python train.py --arch="resnet_bottleneck" --model="sound classifier" --dataset="songs of 200 made-up bird species, synthesised, often over outdoor noise" --train_examples=39062 --n_mels=64 --hop_length=320 --input="log_mel" --spec_augment=false --win_length=512 --targets=["species"] --num_classes=200 --norm="groupnorm" --activation="relu" --weight_standardization=true --depths=[5, 5, 5] --kernel_size=3 --stem="deep" --avg_pool_shortcut=false --dropout=0.1 --widths=[256, 512, 1024] --label_smoothing=0.1 --loss="cross_entropy" --init="trunc_normal_002" --residual_init="scaled_by_depth" --optimizer="adamw" --lr=0.0019 --beta1=0.85 --beta2=0.999 --eps=1e-06 --grad_clip=3.0 --steps=8800 --batch_size=96 --epochs=21.6 --lr_schedule="cosine" --final_lr_fraction=0 --warmup_steps=440 --weight_decay=0.0
Rows from block 10, named by matrix and row number. Each number is 128 + 32 x the weight over the matrix's rms, rounded and kept within 0 to 255. All counts start at 0.
# short0: shortcut pointwise conv, stride 2 (model.blocks.10.short.0.weight, 1024x512x1x1, standardized in use), inputs 412-511
short0.854 [141 151 135 104 134  95 147 148 137 154 118  46 119 129 172 104 163 148 147 166 139 153 153  99  76 132  32 118 119 118 118 114 107 163 200 157 160 107 126  91 137 200 115 115 114 132 135  70  68 142 120 126  97 129 111 115 131 173  96 123  99 153 149 104  84 174 125 125 121 125 146 150 133 110 128 138 141 112  85 103 103 112  96 122 161 112 114 122 160 126 120 161 173 148 168 160 208 142 165 133]
short0.855 [165 138 143 120 155 141 122  92  37  45 187 125 118 150  99 109 131 176 131 138 121 105 171 136 136 110  81  84 139 164 153 162  91 111 126 117 144 179 153 132 156  75 176 106  58 118 167 141  92 141 121  88 142 115  91  81 159 146  77 150  64 126 134 131  63 131 140 175 145 183 173 157 142 173 103 102  83 158  79  38  88 165 136 155 133 147  79 119 130 141 168 175 143 128 186 148 163 165 161 123]
short0.856 [132 159 131 170 114 100  97  89 132 182 155 125 115 138 156 166 138 128  98 123 225 147 135 116  58 145 194 117 132 108 184 217 121  62 113 107  75  96 150 165 155  74 112 137 152 144 110 143 113 127 174 137 141 109 101 144 167 152 164  95 135 140 116 138  87 132 128 145 103 142 120 119 179 139 132 166 133 141 137 159 108 141 120 102 147 121 138 166 164 136 129 151 147 143 191 170 162  57 122  97]
short0.857 [152 145 131 112 142 126 145 128 120  71 146 191 163 163 138 139 156 182 151 155 148 123 133 130 151 138  97 109 170  78 113 110 100 178 135 103 133 118  90 150 119 150 136 161  60 136 113  97 131 128  26  62 116 167 135 143 123 146 116 115  89 143 168 179  62 152 168 138 102 152 153 142 151 134 111 111 115  17 100  73  46 137 139  75 151 144 135 154 152  96 123 161 161 142 136  85 130 111  92 110]
short0.858 [132 114 130 146 167 121 113  70 142  80 108 132  95  99 119 101  44 129 104 122 133  88 141 167 133  54 136 118  75 141  16  84 117 208 175 125  68  53 126 152 164 174 164 121 161 143 139 123 114 141 156 127 170 164 144 175  87  93 101 165  78 134 122  51  87 176  61 142 154 105 153 116 171 139 138 135 101 137 113 142 105 107 182 137 144 124 179 124 124 106 120 107 140 132 125 156 116  59  60 172]
short0.859 [103 143 108 131 142 166  94 115  76 115 143  76 138 129 124 116 153 151 155 115 120 110 155 110 136 123 110 127 196 113 165 137 127 157 140 106 117 113 100 118 144 125 136 150  86 119 138  92 149 137  56 147 145  94 131 149 188 134 168  90  98 118 145 145 165 116 153 184 166 148 158 125 140 115 124 122  98 148 145  90 124  96 129 101 151 157 156 132 157  91  99 171 125 107 158  94 107 122 142 152]
short0.860 [109 150 162 163 128 115 115 110 155 150 124 118 128 162 100 136 165 146 154 132 158 136 137  58 138 112 153  56 110 161 133 139 137 129 117 125 139 151 140 204 157  96  93  84 118 139 184 134 138 114 160  84 115 136 149 132 122 127 128  89 130 111 150 136 133 107  63 133 192 147  99 172 174  80  88 111  75 116 110 184  91 134  96 149 126 132 161 154  90 103 140 211 154 166 213 130 107 114 115 134]
short0.861 [101 127 179 124 142 139 126 120 131  54 157  82 120 159 151 130 126 141 154 163 129 202  89 140 129 140 119 138  86 156 108 149 149 122  73 146 167 166 153 159 140 145 138 168 112 150 164  99 100 103  92 105 100 182 133  99  83 136 106  81  96 135 162 138  24 132 188 140 130 135 128 103 158 125 103 139 124 113 127  80 125  85 169 142  89  87  47 141 132 149 158 109 147  52 146 142 163  87 121 108]
short0.862 [156 136 108 146 150 133 117 104 152  86 150  95 128 165  95 190 141 143 156 124  97  92 182 113  75  87 111  52 173 132 118  87 144 104  95 175  76 174 138 156 127 144 137 148  72 147 170  98 119 154 136  58 137  90 122 142 107 147 117 129  99 125 135 131  89 104  96 186 136 161 171 170 137 153 136  95 127 180 151 143 157 142 100 147 120 113 117 125 144  78 135 125 132 113 109 111 124  86 129 128]
short0.863 [157 161 102 170 200 126 140 152  78 161 128 101 161 176  91 118 179 148 149 137 131 132 128 154 103 111  65 105  72  91 172 129 105 203  97 117 191 135 158 133  85 151  99 125 110 120 136 170  88 113 140 107 152 144 122 102 155 164 133  91 107 119 153 139  79  97 126 159 104 138 138 105  70 145 132 165 105 179  94 126 108  90 131 121 129  73  57 110 155 137 122 147 109 130 134  49 103 114 150 137]
short0.864 [ 99 179 113 140 158  89 195  86 117 125 184 120 117 202 145 131 114 156 149  74 130 117 155 162  83 145 135  66 144 164 127  23 131 147 135  94 123 105 115 113 102 107 111 124 158 133 149 173 125 108 108 101 136 103  75  78 126 148 142  96 115 147 111 133 135 101 115 154  71 120 142 131 158 142 140 183 121 118 170 124 149 184 129 132 169  98 118 180 139  84 106 172 108 129 101  60 185 137 112  90]
short0.865 [128 138 149 102 156 156 143 146 131 118 156  75 164 158  81  97 134 146 133 130  91 120 121 199  88 155  56 100 178 167 103  75 136  93 107 145  91 140 139 132 158 113 140 179 130 149  88 107 122 175  66  85 150 174 154 104  77 137 105 139 124 137 128 120 141 143 118 174 119 118 173 157 152 142  91 132 105 140 138  31 133 113 134 146 102  45 112 135 119 157 127 152 126 115 168  90 164 121 154 106]
short0.866 [163 162 124 120 179  96  95 116 127  91 129  93  85 111 104 160 106 134 135 150 109  82 112 131  89 155 151 127 101 166 169 113 131  87  99 146  57 135 175 159 107 119 141 108  51  88 185 147 121 109 174 108 146 120  91 123  97 145 106 176 120 151  76 109 130 110  84 151 126 156 149  97  88 115 127  78 146 158  54 124  39 126 152 157  92 196  24  83 132 122 142 179 153 153 141 237 176 164 117  71]
short0.867 [104 120 159 124 126 179 182 107  61 106 155 115  83 117  56 136 115 202 142 168 152 158 139 137 133 113 119 101 140  98 129 119 185 177 174 116  98  51  74 129 183 100 143 166 102 118 129 113 131 144  33  99 151 108 153 165 152 140 135  75 115 113 148 150 151 171 154 150 124 124 127 166 130 144 122 161 107  79 163   0 112 155 106  90  98 164 143 133 144  60 119 154 119 112 143  76 119 110  73  83]
short0.868 [168 152 127 177 123 149 127 106 171 161  93 108 139 137 121 159 167 152  85  85 142 101  58 109 164 157 153 150  66 108 184 172 182 100 155 143 102  76 139 186  99 145 133 138 130 148 105 142 152 113 140 125 127  90 129 141 170 161 140 111 114 133 121  89 146 154 141  86 216 126 112 116 159 183 158 148  79 129 136  87 136 125 155  82 131 145 107 149 123 127 120  80 109 127 207 113 161  84 148 130]
short0.869 [108 126 148 167 115 104  93 101 129  93 140 117 157 137 113 127 130 151 149 133 175  95 117  60 107 152 119  85 151 161 104 116 100 182 154 169  80  99 139 102 108  97 119 111 102 105 144 143 144  96  88 113  79 134 128 154  97 132 164 141 103 161  74  91 129 128 128 106  94 140  64 167 165 156 165 175 100 118 157 190 155 139 109 117 137  79 117 118 117  94 137 205  90 123 135 114 170 109 107 113]
short0.870 [145 164 126 182 141  44 117 147 170 165  82  85  98  96 149 157 129 143 113  94 157  64  98  83  52 143 130 135 108 144 162 152 197  97 106 141  97  60 180 119  52 104 126 178 140 143 140 131 162  88 193 125 140  62 130 171 102 167 155 134 138 103 124  72 134 100  67  80 140 161 126 129 172 130 173 161 138 140 142 147 110 140 111 123 129 180  88 110 168 152  86 116  61 160 200 111 188 135 163 112]
short0.871 [112 129 124 128 238 159  71 141 114  84 164 116 186 149 133 101 142 150 168 123  97 109 163 144  92 129 108 100 194  90 107 152 181 123 106 132  78 122 106 144 135 134 118 139 138 154 148 105 165  83 157 110 148  69  98 128  62 150 109 152 118 138 160  49 117 130  91 109 104 174 185 216 141 178  94  97  99 156 113 151 139 171 106 114 108 131 110 122  92  76 104 127 108 135 192 120 157 153 160 159]
short0.872 [151 138 127 175 105 143 109 120 141 151 154  83 113 115 113 212 138 206 145  90 133  92  97 113 116 110 193 159 101 101 145 105 127 129 162 106  57 123 133 163 161 113 121 114 170 136 120 119 152 124  78  82 122 143 130 165  96 181  89  70  91 148 140  85 127 136 158 104 172 111 167 153 110 166 150 150 106  71 169 117 152 132 102 136 134 138 126 127 138  80  97  64   0 148 102 115 126 144  87  80]
short0.873 [162 125 143 135 158 167 170  74 165 119 144 136 172 132 103 135 138 161 161  95 127 104 167 141 179 101  59 128 150 202  94   0  62 182 107 143 153 101 110 168  86 170 150 154  86 125 111 167  61 181  66  84 161 135 199 145  11 137  94 140  70 150 170 137 119 146  40 168 136 117 154 147 100 154 104  97 110 121 118  96 121 105 141 135 119  43  87 150 153  68 145 137 163 114 125  79 163 106 134 220]
short0.874 [119 105 151 138 157 146 135  99  89  57 138 151 134 158  81 106  90 176 142 115 154 142 134 172 164  98 154 162 141 162 103  65 103 157 191 150 111  89 101 190 147 120 167 114 102 152 105 181 170 168  60 157 140 129 169 153 115 127  48 130 137 142 167  78 196 137  83 132 113 129 168 158 137 179 135  99  31 123  94  75 109 103 159  70 145  42 160 211 148 140 142 117 136 124 110 141 123 123 102 161]
short0.875 [ 98 121 124 164 174 121 160 169 141 170 171  44  83 163 101 203 184 169 129 114  88 136 108 202 197 108 136  83 107 208 122 120  51 147  34 146 135 106  98 175 110 144 158 140  43 127 129 165  66 113  49 113  65 152 130  88 117 134 119 124  79 120 134 122 123 144 124 146 157 114 160  76 188  54  80  76  90 113 144  41 120  67 118 125 121  76  59 157 151 153 119 135  86  86 144  91 170  91 129 161]
short0.876 [189 171  86 121 163 170 146 116 106 126 125 174 146 177 125 134 145 180 105  80 136 155 136 136 148 117  63 105 143 124 134   9  49 210 184 166 191 133  87 143  92 155 146 125 106 151 149 128 130 149  73 135 130 134 166 189 142 151  77 127  90 130 158 143 106 201 147 153 102 107 153 117 146 160 114 121 130  94 100  94 100 133 160  86 128  91  73 141 170  84 130 115 177 170 110 127 114 148  82 131]
short0.877 [129 111 147  98 131  33 152 132 136  37  98 129 184 173  88  92 153 126 163 142 162 107 128  94 130 130  98  66 149 210 168  61 156 173 138 161 163 131 176 120 110 184  85 135 102 130 133 163  39 132 159 165  90 149 139  86 110  87  92 167 224 108 131 131 100 110  95 125 135 138 171 167 192 149 146  37 104 133 106 217 154 114 175 169 132 131  47  91 164 137 153 150 192 112 120 121 156 109 181 143]
short0.878 [108 174 196 189 190 116 143 171 149  78 107 129 140 152 153 127 132 149 156 125 102 112 114 147 196 129  46 139  57 138 113  96 137 109  60 155 181 141 199 135 207 151 134 169 140  84 130 124  60 121 149  71 114 121 136 122 124 134 159 163 153 118 106 145  77 120 157 122 131 184 137  85 125  95  97 101 147 187 140  80 166 123 162 123  97  52  65  63 126 142 143 117 130 120 142 124 249 144 156 134]
short0.879 [152 172 148 139 133 123 131 146 114 125 121 143 189  89 141 147 141 134 144 141 135 111 147 123 129 157  75 142 127 107  94 121 129  80  87  87 137 163 108 152 158 118  83 162 102 156 144 112 150 145 103 112 106  91 123 155 141 191 182 113  94  88 128 148  53 104 124 144 169 135 154 141 216 133 146 119 124 126 174  81 149 149 121 115 118  98 129 147 119  88 138 172  97 131 142 113 167 150 102 102]
short0.880 [ 81 111 105 124 134 119  98  79 109  98 132 106 152 157 146 192 117 140 156 154 127 184 158 191  86 163  69  64 165 143 111   3  92 121  76  92 144 141  87 135 128 106  59 101  61 173 155 108  61 155  85  64  53 107 170 114  77 142 138  87   8 140 161 140 156 125 152 182  84 147 205 171 136 119 117 102 130  79 139  69 114 158  78 115 119 116 101 138  90  81 141 147 157  64 143  64 147 143 162 174]
short0.881 [157 116 148 157 172  87 125 103 139 117 134 107  99 164 109 120 146 113 142  99 127  89 147 108 113 100  26 137  72 203 152  46 102 154 103 170 157  75 155 133 111 127 152 154 103 133 134 159  88 110 127 147 128 133 178  98  75 103 105 170 100  91 102  58  85 126  53 121 134  95 101  89 127 140 121 145 101 174 115 168 114  78 117 130 103 115  11  82 157 135 120 149 133 133 150 116 161 101 137 161]
short0.882 [139  94 144 146 185  84 149 140 143 102 120 113 182 128 145 135 179 156 116 108 125 101  80 162 112 115 139  76 117 178  94 145 113 114 128  74 210 112 144 113 127  93 124 113  83 155 104 163  95 161 118 153  76 109 149  99 147 144 169 136  65 126 122 123 106 103  71 112  74 136 151 166 101 114  91 111  64 147 102 122 129 120 142  87 154  28  98 115 104 197 133 117 122 176 165 108 138 160 173 202]
short0.883 [133 176 138 142 115 111  88 180  90  84 130 133 163  89  89 205 146 127 198 146 117 134 125 141 127  98  80 119 139  88 137 127 130 108 144 108 112  91  95 188 163 159 133 122 134 159 115  74 149 147 111 125 157  86 144 177 131 137 134 160 144 109 164  57  59 150 143 168 171 103 192 156 163 115 135 146 132 109 177  54 190 147 157 108 120 103  54 101 128 102 103 114 106 112 139 133 166 173 134  93]
short0.884 [151 174 128 114 154 156  85  83  91 111 127 112 155 145 117 115 102 149 109 109 134 185 108 110 153 154  70  92 135 103 124 107  97 194 145 108 109 181 144 133 119 110 142 118  74 133 156  97 154 120  79 101 136 132 120  85 136 147  54  85 108 127 150  86  98 142 155 175 113 129 144 127 194 133 129 115 119 108 114  87  67  64 181 104 154 105 122 168 142 114 153 146 171 143 152 145 159 114  98  82]